config = dict(
    encoder_shared_expert=True,
    text_encoder_width=192,
    text_encoder_fused_qkv=False,
    text_encoder_parallel_block=False,
    text_encoder_positions='sincos',
    weight_decay=0.1,
)
Rows from block 5 of the image encoder of a small contrastive image-text model, named by matrix and row number. Rows with one number within an expert belong to one neuron, the router's apart. Each number is 128 + 32 x the weight over its row's rms, rounded and kept within 0 to 255. All counts start at 0. Numbers have three digits each.
After each expert's rows are labels from the 100 images, of 14848, where the router gives the expert most weight on average: "strongest on" is what is common among them. Only what is clearly more common there than usual is listed. The data: pictures of board games with random positions, seen at a slant. In brackets: how many of the 100.
# router: slot weights (encoder.blocks.5.mlp.router.weight, 16x192), inputs 64-127
# gate: expert gate (encoder.blocks.5.mlp.gate, 16x96x192), inputs 64-127
# up: expert up (encoder.blocks.5.mlp.up, 16x96x192), inputs 64-127
# down: expert down (encoder.blocks.5.mlp.down, 16x192x96, transposed), outputs 64-127

# expert 7
router.7:124116161133156110145129153186106088124118136185133141101151076128089163090119173096158106128145206044102142151111150105147149171141153086108117161094106077232145101126137140138166165078113107
gate.0:110110145055151140113092062148133126115174073137171164103115153074122147100070131071138110062111109134178093123130130124158199106110168009076173146148112122122110090089136101095062116167093133
up.0:111109110087108103095108097171146077132199088150160131089166117129121137115171086091149089098075151107143132171143179103198183143146164072075143148168084099158153095089118148074128163147101121
down.0:127103146085157110096116196131180152129155082091124105087120177072139134132144090161137104100131065116077151145114113143148097160113093076136140138088093119079096159059105107219150145195150117
gate.1:139099090154116094169155135194102123139176093172098144093168110159062158107158137141157112132119158077091114195132139124160108129095144111083076135145111091197148103139124167107139176092106105
up.1:143093118159135113138135141170101106133207077161079149090153133145111152069163136123148097143083153092150075200126148125162128123104138080080071120148108084176124085098131162058134134122114121
down.1:142136145096108092116133136124091101138114106145136142113113141113071107209125149109171202113146086128137136102186110120096144126148148136118147160141121118108097113137173114089107114133154158
gate.2:137069106126099121144149122188129212141133084155059179150124120119146131165131138065163137100162122118134174167042119086106117126134128043081165191162125076154108150074126104117087118093126112
up.2:145094178086101118093182136135027029137172156118153104097146141151130106138215064182113141141133137125094142151089164146154083082168107120155178146168088112114186126166160128123115111146135113
down.2:090125114087150066098097172137080085147139129181138148087096099130083152118124081182140182159097152106100161087204126167093152129126153137147160105143126149095166181171165160018095131119147120
strongest on: discs in an upright rack (100); nearly full (100)

# expert 6
router.6:155127085155108081179117108140115146167099126172090149143159102087083094148177152117163123079089084094116115120067152078096153105159134098151104115158137119176134174079140128160091150151096123
gate.0:100114170133151191076121153131157111114161104111165092167099140193147159096104130143085118161131138165099121107089153088127154109188114180134103084100160151171094126174163137126142122116126101
up.0:161100110184093116091170114098116113114092033137166077101103132163153134155132134095151147116207145120171114150176121125176101148180110094130094133110148131060151118137101137152100104157087133
down.0:162093093128143125104128120122122140115124103098153118148081078125114083098142142079039106144146060136168146187208144143160169118145111137140164140166115159140135175076125109076127112143114117
gate.1:092092136105133167126152125165125127139133084141165120111112080166135196118164119162151119129119105098143175148099122075128102076166114131149156140145149142201147156166113128136166099119112147
up.1:118107138138168096120114165112169122110129163083106112142137140115111112137083155173112100149115166142097088117149148164089143120088071160125126112120103145052124134114169112136114130102148084
down.1:120117107135179043166149121141175117131144119109099140133121120161143159114137138207102134153140052062094136127131135131122114173181093176171133068089179082119163168160132170146122129067119172
gate.2:126141125091114115128143117152097110140083129148125086110109122117133169119164100087117166117165156108158183161155077125152126156155149138093124137126145145196136123154069140114162074178124136
up.2:095167084147134146135108115231178158128109084148168110150120080144127177138118104055129141145131142113191157122121115074078091176166155104117100097126131148208109126180045135136161132132104136
down.2:167119095146131141184134087179137146088133180122181144128120150125174143148136101143084111052161117117104149113104124181163201101131072149171128146133200144153135121147157103130205133116078205
strongest on: draughts (100); nearly empty (100)

# expert 9
router.9:112119150142149123126120097108113113125185154131130121075216185079130126177141143086090119151128183159116128088125142119153132114137186098085125138128052161158097088180184099094098084168113119
gate.0:113095173173089123119150146167174158123116122137161157133098116120131110191138092113127143118159181137103206147138102136091116189112124097108103137135181183083095110163154141191135092126126138
up.0:107085158128132167137153137140140107099118154112160140118123124130122091145115114096108108158192123120111214164106093134128129202105131112124154122114171150148076122180161133193115113148139121
down.0:151210079138115153165137114162134098165115089138124036161136144116163145144148133179163125150132041125124098145117133090199120116133111168142152124117141174064181109130101075087145127138169134
gate.1:099072111183170091139097123084159097063165130130107161121164184091119099119110171111107100126112119124145106145082146105156143159135146131091123120107167117134134138113175099145133101119080156
up.1:140126123138122121140135119127215169126127053112101124115124080108089164178114106111141138094055164140101195108172135131095146120050129082110155176123100152083120138129104097118087086184086084
down.1:101115164127123194141147050134096192135166116110168094191153095136142109135155118066096098094133090120127066131051142100119097184096108094102108109148107142110060157083136083151173103131153142
gate.2:124059159078138093136060125142126102104150094102135198145110160216155112177143104137120127140168140143138149133104123113106107139117065150121146107146133123133155155122135175189184114042120140
up.2:187167101175109124118142143134150159171102131141091067124149089079066112094104150100161142122130142091155114145159138101123112134104169108123087094094089091124081079138124110101097153220146110
down.2:093095145098157141074154118154123126062088107155093156103118079088144132132137121074103165128120159155132108164139123097107113130133120097110144134108114152118138136153189102132154151134102132
strongest on: second side has more (100); noughts and crosses (87); nearly full (67)

# expert 12
router.12:148188137153122198108164127124111129091168149096118125158125118122140121166124065109147121113115146084106122128112136090105091149077152108109150181140123121166113185132127142037099104184105115
gate.0:106102083129157104161091078091141107094136140140097170108181125109176098152153161147120116167193054173139092129106155186156107088168102142082128077095175157108091121132103150164118126055148077
up.0:150135087138132084144153149166200185117106123117070137155091000147107097140032128181123158095142161110145164139172124139149157184135131083130178164142143091139130110115124147148094153172112110
down.0:164168119150100064135123127149177145130125154132138150112068063135110197087108081168155091138087029112155155167172103067137155144125120125117118093135149109115141206097046150155140130088160147
gate.1:075167151128111084122128162098152141086102172123109114159114040132150124112146190192109168151140179130101183150157138087120081119099133086154074127157100125066150118153111091126128088163119161
up.1:103123100137071151141096184079062101160136110140153098118238193103125131146172143115104105103104099153126091125158118110133048133063137122130136109065071063081133152128150107163137112100156107
down.1:136169118140134117162086102228117099118162131106096097117128102100073084112153175110157153145110132119074130102099157089171147170114189151086112124141153150080121090115119094165170124151088082
gate.2:134139157135100152088150157120145092178173120187117127057170150101127141145132083102144121112074113093161141124128117147128146165095161087083165180136135144142159125162175091056089116177119192
up.2:147088109078092151196130145171109150129134120147130171189120136112058107161110156145151183108140192120100175171126121089096127146100114131106112131171127136126118167135132130201149125067083111
down.2:132103123119160144134142050129118067109173141061128135087127244111158123139139099128103111120151158148134074145083102116203117085138151119124140109187132133158190157127185126118119130139120084
strongest on: nearly empty (83); stones on a line grid (82)

# expert 11
router.11:088157194126145158083140122158176115141192098134134086177126132150142117120094099104006109135071122199084097098145201112147105081145141116103063084196073140125094114117125120098147139205136116
gate.0:115109146085089101112098105097102094111119140146107147128088101209196170166145117169154104161168117152143131117100129126097105122079088158168185123147194172102109161147126109163156144116122116
up.0:122123100135143081133058126139062139132116132193148128038132203058181132080164163103077184129128117145180136128088113149127146152062116031122158175096121149140125097137130112119033126141164082
down.0:110141102129115124146088145089142183120119094151123131110145142069164088155132103103111150145122121125154152104177164080172113139071108119099162129079074129078120103078150075140065117105155167
gate.1:118121213102150197098096163215137127255129092157109119132039094165135157137152157178130152115127146108127108168106096101155131078098127108150139148178102105148143104136108144106164118139115134
up.1:100131208101127165114100160206167129197138103180106145105060140181124155152111146119102126108089158095141096168150091133148147073085142095128147122167125098200140080166133115125123120157124158
down.1:076061161150151150105141106126154193117162103044164123170079175171126148153153126080076136119117134134144118119104149141148151142119133124136101168075131172119156155131078152117099119109107143
gate.2:117113166106125179113209149143070123166125112192138134097104094147129107217124084133122181115133189045108116155143093173136113144151171107130162151185091163055152115174175117132086070144099162
up.2:146124081139137074157050127134179142101122111087111127179129156117104155071116183123132127133144056140146155151085158072127102131098097130138050106089191086190098139079095135154135156090146109
down.2:146151157110108127193101151134065110162087131100115207101141170120090100124077134155121155107122160117166217146085133158058119116080117173089144142146092121115113095093137111129098116107084058
strongest on: second side has more (100); nearly full (84); digit grid (77)

# expert 4
router.4:127155176162082148138101112087063132116135121135138138149113166109067098086076088111080089164131113150189070079140134114121154080092138125148099071126111098159118050093170144136128157175199134
gate.0:194152154135113100105197095170173134185102183121100108117183086118157114132104126123198109093124095133053153104116165108180107175178105085086129150117108152122141131125082086145086136149078089
up.0:112099175129106157113139106171093147214101088172183132174176142112132108119184133128172100118025129090145143135123097155155136112137177108128128166117091146148149104177097080075174075124124150
down.0:111055160140167114141146150077118123135137132131115115104151057135176080151170129181163145106223185163105154097112174136108144106170134159084132131163144162125129108172094075140117106087083134
gate.1:091116153097183127116173139159116177148115185156138119130132096151139113093173148158156114201113102107099148190091121103152105084141129144109085147141117137115159132210100124140064145110121114
up.1:105111114087163133152139117106123149108163224138162105128103142155096115106162135151160085158114120106159105200132113148117122045132142162107141133139119138150167134123141097141086140110107145
down.1:136124156167182102087110060170132073139089153127129084106145172144166088089171140111157176152118117084121104104134132156145121097144150151146072082126117075109167082191127140133115112098166129
gate.2:110051151128151129091159136149143156171084146122144095125130103136126126160181165123123101185146089120106155158101124128185103081157114137129119127122155142104104181178097166169114123131083130
up.2:101135096078155073187113097109117148155179200140134122132172130166097124102163167161154092133102170109140094132122103152103129073110139190133117093146094105127158151157126089053136071105106143
down.2:124156116134129116102124162131091086120134095108147071092141126103123164078188107133148140060082131166119139178156162129140137149149129151118093124089106139107163088181099143088134070132154180
strongest on: noughts and crosses (39)

# expert 1
router.1:103147148111102185130159087101136178109122134109151119203121137128119060079094136052137117173113164170170063155118123067132139113087103139129111130135186095108135105122091113119147177144154095
gate.0:135124123125127124133054047101127118094183124110112137096138150143135112154118119159113123147148153130153080097190177141128161138148141046133189127180065124134103091085144153092124154155120119
up.0:125121143169118119117048081078134127091133105119134160094132182109145092182101078152109133136121175198163113130129158109167146099185128099149159144184072106137140087123146138105154141164139114
down.0:124108117087147093113152128106151145112102127132078163109121156068134130084073173162146118163118074100125157136119151087117143093069133132101137111145173125182119168133155196120094130059124155
gate.1:099122099122163142143104110156086150087176083116115130100098141135127201100168168134114150105132163100147171167100100107134102072110113158112123090161119111140101164145150143187150103065134152
up.1:126114156051136110124147192159141118203043161149106104117126055155152133148141113176121151165077169117083130077119135124107052126107100141171155127158120137140120149148140142109107175173152121
down.1:122146092112153107148161148154164107141132119104115107118148169078175161115144150113125151048142098134104176136141145134158097173119106128084095118175170162101136177114143089129117159092123173
gate.2:059099144112138169167127142176118086131187099131147108158147105194158176072105129149104136123132144101136144088064128133100114112150118181174135123140103131181107149199142150149137112048142142
up.2:161092137085161067132088129161138171154108144135094124075064122115150159173195163165082130134084118159106167180101158076159095125077095092127113120098119158096119134119123150140095097149080082
down.2:163123130095086121134093132117143117150139141131125107132133152132124048158158072155167155127112150096076132154130152023078107180144108155137099102115172158047122108102177123170155156175108140
strongest on: nearly empty (93); discs on a green board (68)

# expert 10
router.10:145152117096081155103111133150140096090143096138161130143119179201123089133166031156137145135127120119186143176127128152129131151162124159139087112132118110174099160182174171163170148114146183
gate.0:146146141154174128083147121226218161155104100171080118153126127115119173078071134088151178070074116124101174108161143109100136132116113108072136124071106132138074115150121127142145148159105096
up.0:129179177114124142134136154174186117119165094125123155155094140128086141109061112140109144051106177103109140095121131131084166108133146133120150138099072126160081129166157096079130154171083126
down.0:108147148152141133067130089113093159155084120146119122115133114120179088178140202074148157141094123133109088104117135187159109134140140136142148126110097121116139081095079135126140113225121118
gate.1:174106119166095131142144129209158144119143087137086115177097154152065188096059091100129154109138102109134204168076152098089204129115126154125139114094110111156057087180136114127147161135104116
up.1:136106084133110076172098092072076129122086122120140095103116105147135121110213128075142106219153072146168110129154145095196155137145118118197084121122134112119138129106098208179131111097202115
down.1:100107157085128131060178132109147154195088096154128147140173062109175147190147173070140158110061185109095131169100135153176081137123127146120120132121069122144133097140116091143139127196110097
gate.2:178120128135132058156127090116144132134134090148046147131139132043074145140088139121125157107165172152150146151115099073119095136127149122089170180066120089129145117135132128120139099136096118
up.2:067131139158158196073133147166120166164113131156134095113131116134151128115123174097104149160059114133064141098156163165150179117105115087120087075189133171077097125100114108120090146169155125
down.2:092164130150179103126144092154103125114151138177121114139114140121092119149094076137122157174106067127084160146130156109096207114066135101111166113089113150098156117132125130059112121089167134
strongest on: digit grid (96); first side has more (71); nearly empty (70)

# expert 3
router.3:153132082111129076079148170116135141151080126164074161083148046110064117144168077106188127152138153079114195150169159125104163118068184080130165159148090132091143075092110119179115149143087128
gate.0:107104159153127157123120141146108092135114141150179079155105145168118171137161086150118119166185135126084125143092061116095070134123107163166109120110168131144153152191144127173168108145108141
up.0:170129101121076068178081125079121138134148135153155203117115140106133111121088109073150136150188165159183161142139109095111208125102092110142174137116135114108089113139050179134123182065144110
down.0:133098211085181206159075132132148145157098179196134129118108129084130113144120109108118131128104092131144145162119152099141176114147164100167108143188166108135119115162154102098125082124142105
gate.1:095156127177075118123110077111139146116165132114143081168143140132170112100096237061117135122103057180160115096140175154143176130164105105132095109080107134161028092089084124077107167104193099
up.1:127147079145089095162129098098134200145119173115078086103180090088134058135171166082154135082074057108179152126166168137130160146117127058130145143127086076081103082084085141125092126133121129
down.1:113132154111158203097170139084182091115208111096120100119167108151158187116174118119161089104117115125145094095135139128169069166171109140109096148130084129127132115143131128144147136162168105
gate.2:110140154127172043100139152081085161084125090135150094116119089169162182103171056082104124125151123162192112113130115109131111143093108114164093152118094174117129143161116135141095075148147097
up.2:087128109087189182073104127148185113127135134151131164180105128138147177106135103125124120114115142120060155131093193122129159094116163081170137125191071109194081091126105155121184197179177164
down.2:192062123149157110115115108115151110141130129118102176129108051111131140170144129091173078147097145124141145152117164089082089125156144107147113143108110125116170117109162109120107108130120110
strongest on: nearly full (90); stones on a line grid (53); discs on a green board (47)

# expert 14
router.14:100107137100130155081110160150147174154093153144081126122098095117142113134100142140084150136090135079114160108130131137140186163083137189124158103082178190112079153102143078152100152144131180
gate.0:133147139151104075134121131109132117115184066199119138106102178102095121146112065075105092129162127115133118141108095050067119132140172079110143195173099049161154139133138142138143136124124109
up.0:098060143104131156124169131132071090144150161079166162101123154178130131194148153220111119118130104106120118164099105182161125113145074161185137081142155160143134107147166143138091089083136123
down.0:068150082142139094116107089137107123133101126132165130143100138100141161205140140146136196142148199145090138145127138171125115143116119178123136100093119105086094141158127131063159125085135158
gate.1:065092141084158148075100128151080075118145118118161118087055205144158132128158160157107098121154143101140104125100112126138116105137127143138168112134177103148139083156149144117169088111170106
up.1:140119166117106149113107100147151128159105098142156141150152085179144110114146152157090101169123103133129128135102149112190106124175109138160074070096070158159083143162079163179094149096113103
down.1:157139147113122120145101141123153116121146083074048137100152093177188154084159098137174115123096071080200124118150089129141113091158102110143130121163117133151126130116112070109124112199181093
gate.2:122075139118194216080161157165114126200117038146129146129110127141130182139124129179116172101127171076084103153163172126140128137114110140147121077186137153141116117152180126180112152130114156
up.2:119121144079097055131118082087103074072171164115154130102099184150149141122154112125110101150163113152171122147089071121172114093161136137096133117094168101137140136144108150100187083124153118
down.2:143151079094170078116112121137139087154093160107116182088149085138141161121084106164114190116138086141096178110203134174111136118108125189138154143087150132093133177123157174151103097093120130
strongest on: first side has more (90); discs on a green board (67)

# expert 5
router.5:155158139157107145143168134138181191173086121184079095123202053096138104134151105134190100139086101081149141094109162078092104162083131133146134136089120178176114123112068099127119163146135166
gate.0:097082172088135146082092108113125093100160137124154171159068197142113131136114114096098113146143174174120065175092089134160154135178132132105137088128202099107118119148150159172131094124113101
up.0:142181179122121129113178150177107114123136076166128151150112115112143110147140184189110145136097173130102173090128179127156171102103115181129111142163139082163131134120093126068088107142124096
down.0:119198155158122043077035130091139096137073097103075132127163125120153143105132104146141146144086189108088121199124147195194156141134127107110150092107070185103075097067080092130136141137149149
gate.1:086099154129174148092102098125074087126167150109169137114085196156150131132119141144057098170143123146136085142130167179136160118147108132134138097146136123143120145160154155118109099101131068
up.1:171106142071100083145122171137172169105113154132089173174109103159066154103133131141149121098138154151111147122066079023060112101117094136166126130083132098090134166131145148180144154126120104
down.1:163167130155110102113106079158180172079127139155153160175106134120056140107083136054083102136122153129126174129133158159122163106114113108133167105126142112162079141079135121176143135155137117
gate.2:145182140127089107114144097036147128027136198110149084169121133140114106107099092129126119143142159226144108117111145068076144118177104154166122151174129137095130119128086108138184169122124048
up.2:151130110121056093152117089038158148034123137115132094177100103140178158073097072091121173146171160196122122097158124089096122163161093138131134123166145123089124055122109143169148179116123104
down.2:079164120125134126171113115083216141130136127142167093050121147155094125117178102102124146071077114122153151096184117114110100164188092079134175139108089146143153145139124119143154129189154164
strongest on: discs in an upright rack (100); nearly empty (100)

# expert 0
router.0:145089140080141150134160118124115132136091118169127119161143100131125172201155115190131182163188134122112098149114076149070132103106116088122174163158138151152166139154161134156136100148100117
gate.0:132164110094150072158129130104094095140150160131112138039091131136167118143128097140136132098101131112131137116141072142149143111123155065107154159145134149112144148138154100074118095128113164
up.0:080125117160150154096107077111114154134176145105140088096162178053116106107118137083116137090105077130174107099174154144192207132212153137083079118128143143143106163059120097085029115154139135
down.0:094114173204072089116128105128171166120142129137168141097117136089163128153164139114103130129120140099132146122137124102124117096140086098124139113096106099139143131115163111107190109176164143
gate.1:169181136145166107118136095171125092123154125109086156056105127117163039123135128178170097113045101102143125123146197121102179098123061100121130132106080164135188152091084080070105164112111122
up.1:098074148080151183176125097151168141137133096170151100114106130133105119139077149128089141127154116157080143108138070175121110220141150115109138120137183171109100099121169158152171142118138136
down.1:197134169144090125100132157132154129128167152104134156129118147106123113118118111146113122150143158138144117139120157084051164146114124072065113169060115175166087103115123162125133052121137138
gate.2:151123136177133143112128125141102134119134158121140091150143150128090093091157132070141101110176034110147140061118113180162128138202103144142124137084096126168108156110135134135075095113128133
up.2:148100167169150134108101106124130117130129059106128157168107144085111102124080170109102067145132148171131083133116164123114135099065116109145121105130129063141120082123133205149130130107173094
down.2:081132148131161164166117126162165100113124119162155171082085191131149183113103147133115105154099157123187151122160182191088166114121114140147159099164152105166088121148081125085144127118089145
strongest on: noughts and crosses (100); first side has more (97); nearly full (90)

# expert 13
router.13:144150184142118102092139097113138095125089105141199130134171164188134140097098131143140182145166104149151130086115122130160128108177160177132082086118163186159101123108152097127168166123159175
gate.0:116174092129102154070157105124114142115122110090172073192127102161194155078132063094117112109134074140093111081133135147147132115131125142185140077101150084153059150122113154092178144141186160
up.0:158113038136118125174119137093154167154118177129101150155126065096086116134126132126148129075119140115177143145126110093100183197093111142105118097146159135113123132083139115160128119083110140
down.0:139111175125136115095139143111122095126120082157091076105078140111137109122113105120128169184108146113101156132138138127138174123157173090104180125135077145118139134168120129082050119164161084
gate.1:096147124145152061145141077098068158143126161133130062124194124139171156134216177133081046143095129122211080130111160102156115104105136093130137099163141131139139133103107196148156110165179117
up.1:114116212163161137087124093102137092141171105150128096110138199140141106128112134121083119178097113125107054104120151176134116094114093147136138142106083168112157129143133102112110126190126130
down.1:094111095188113130139133090121135187133087172133187095166157132140154127132149177121133050086189123136167080128111139130145092122081071132146098140119144121179085114159100088173201136090138157
gate.2:113123092168079180166174106116047139088134217116170149157177195098102096119166171135168110100182170119161094158086127159133062142131174069107093180167102096167147091067187119152124142136137119
up.2:154117069117110083173127118109133158101067103160125118134149066143096086086109089125159153128144165169085154093161127160119129169128180101094149144087172098160099090091106112132158120118140127
down.2:119040073132112139151154091161146132107163153096166176161097147163156138091138174140143082101174161132189131152139128166125107071127124136115099133157147117187069163119135066131133144107117131
strongest on: nearly empty (92); discs in an upright rack (91)

# expert 8
router.8:138158126160151183153162209137085123169095137173128140112130161113127144137119130093155133157120134111154121080093068127118147163079217136161116159141137126124158135171139102132119164145105208
gate.0:073118174110196150117065140103126118108197053093170148129081139164098184101067151117046192174134159129104158175115167114107174130133149145122149098091148096179102097164174162112098157133171126
up.0:070144145116150161143097152138088067124174078136128174118109145134090168102085084130114184183140176115131120163174144159106171132117161143121129122180148111181125101147162128062115150177194140
down.0:146130125084083095128105128102114161147128079095109092137125113170128051162107130119190151027129118112091116117105108115126128149104106145107188145146106140092119161090163109153117107185159115
gate.1:169131125150120126178113123133111148124103165121106099085133195117159154163146143111062173113147111110138136128165120143165055173150107205123139119063131198127116142175124112172074115110073149
up.1:063101165088144137076116126157153132119155077142173145161113083163089140105138117163144102158096153134120114167104153100113175091155123093118112116160121078168107100150127160079162156137142113
down.1:198116074170082124149121101123107203120083157137124096178164145166156136133130181048106079128177065139153098135141139153110129118154116191129073139132191117130130139107104107124146124104154097
gate.2:139197133156105146158180117162113103148116145135080092073198170095173112155168107128133117066168077084109104119155113137172089182114153129140152153125084163120155153135139143137094060178068136
up.2:112084131121125118120102131099137161120133117128163152189059104148115153069061194138082135191089123190131138111106138101076128099194109130134127095117160103142091147150103140163152174048153103
down.2:177147143102120162068115119171150160118125130156155192136133112117061126146134107117136138083128175104157161157126177099121144158082164142120115161136068119103140058139171096155125160125065105
strongest on: nearly full (100); discs in an upright rack (99); first side has more (71)

# expert 15
router.15:116111063139159100132125115122166182099144114130082151117142129101093115100110091083123117106142082138158131137129157107100158117144129135125108097140139068130059081066158137152098142171116113
gate.0:177154148079081170096145109160118122150084123170155094142121159140169118132098153163136165144158142121093150110077104161178101138155119119132127120110122163146145164141070126132143160153058114
up.0:126171160128163110137105106163199067119132185108117125110125150159159184136118148154096100166088173123090097128147180097136100125138125111138131108127154161136135136117091134123113126148124109
down.0:133132078159143132123171113088167131135098133116130185124110137109142136133169179095178157121115128095145165118143156136132085163100109134113176212128120092137065132136110107131133112135125166
gate.1:127090103133114124140168159155133117165177085133095146127187127114111145152202105140154154131083220071111128172129193114134111089130190123129194126149067115113183099122144162130154133183070136
up.1:148166152107131142126110097131131104103067152107153094149088147125147113110050197102107104148144062171119136098116049145134115143132121111127078159109192169164119153147101096105103147102150119
down.1:120000111112125150123140113122131129116141096155138153136108108147053164168122119078176146142095214117176131148131139112101170139107181077104171120138144118098095089125147135127130114176083110
gate.2:128175189103101136102088104133116107129099178150150047094089188170157088155134130170097128182105157109085074074094088133146112123129135184152131138152123153131172144164127133123162145191137133
up.2:120171133172178167117086142088131084136148125105145107110087125113111178097084141101110084143162089134149101063118054141111163170131141180151142172126176115178117126159173119111142137144129152
down.2:072092155167205132050128133132134102116153144139152055089061120135105179110090149152055112151176083099112108078159130171122157142078100131118101145112099102144115127159131147102142123121179118
strongest on: discs on a green board (100); nearly empty (80)

# expert 2
router.2:145121116082091017114108148141149120090118122127069176106064118158164123151139136189146140175170128112129151171123125108103134078075119124114177118187130152170175157139140080113109152124140081
gate.0:147168124113131089125105085077141141071070121168125141085132119123141111138157114094134168154126103117183136135214089150165136141178186108117121155125072162105112111097132140149087198217098074
up.0:119134187053181171057145133165125112157148087154140080110141140153144149118168138181122122158127119145137125157111159104155150069080140107141137127097079132167105100194146128085117085205124086
down.0:082178120081099102085139145146117141145145123163138110109079083146139167124144071179125157096171154157094115153128109148123157122043074149145148117160132153124141186125093080114164131122167104
gate.1:100145198099166126044099085091116104104153089177145102088122149132122101107138157103110112194160121175168111150139137165156184095099176060113103125110084136139117071144150132111085159164146073
up.1:114100088156118142118113134155165108091126088067150145142087119127157134130159117148098156023108093154086138082087151120108163146146097147175110109120186142147117178107099141082134075048158141
down.1:089118157141192165188135123164062077150133099138133142098136123144116115211082108126121121181056133099145108121092112115150132106190184117123129098140190118125163130154108136093063163101133140
gate.2:112179174117156125080122065106169152097115124156128065094142111102174096133140132101137126142132067127160136114152139171197166088120174060079100142126133157119125127095091072061061165219127086
up.2:109122084203119110159113113057108130085138188070147133162138147164107109109099098088104115126133134170102083050138162141102127166164117166136130113135109123132121119090085168140203146040166085
down.2:152135123157186151156086110135117080131157141144136164118145191096198132199079152136105106155060076131108074123097134132156117127164139145145108122128179140095188106144135136128085128127189131
strongest on: noughts and crosses (99); nearly empty (96); more pieces: equal (32)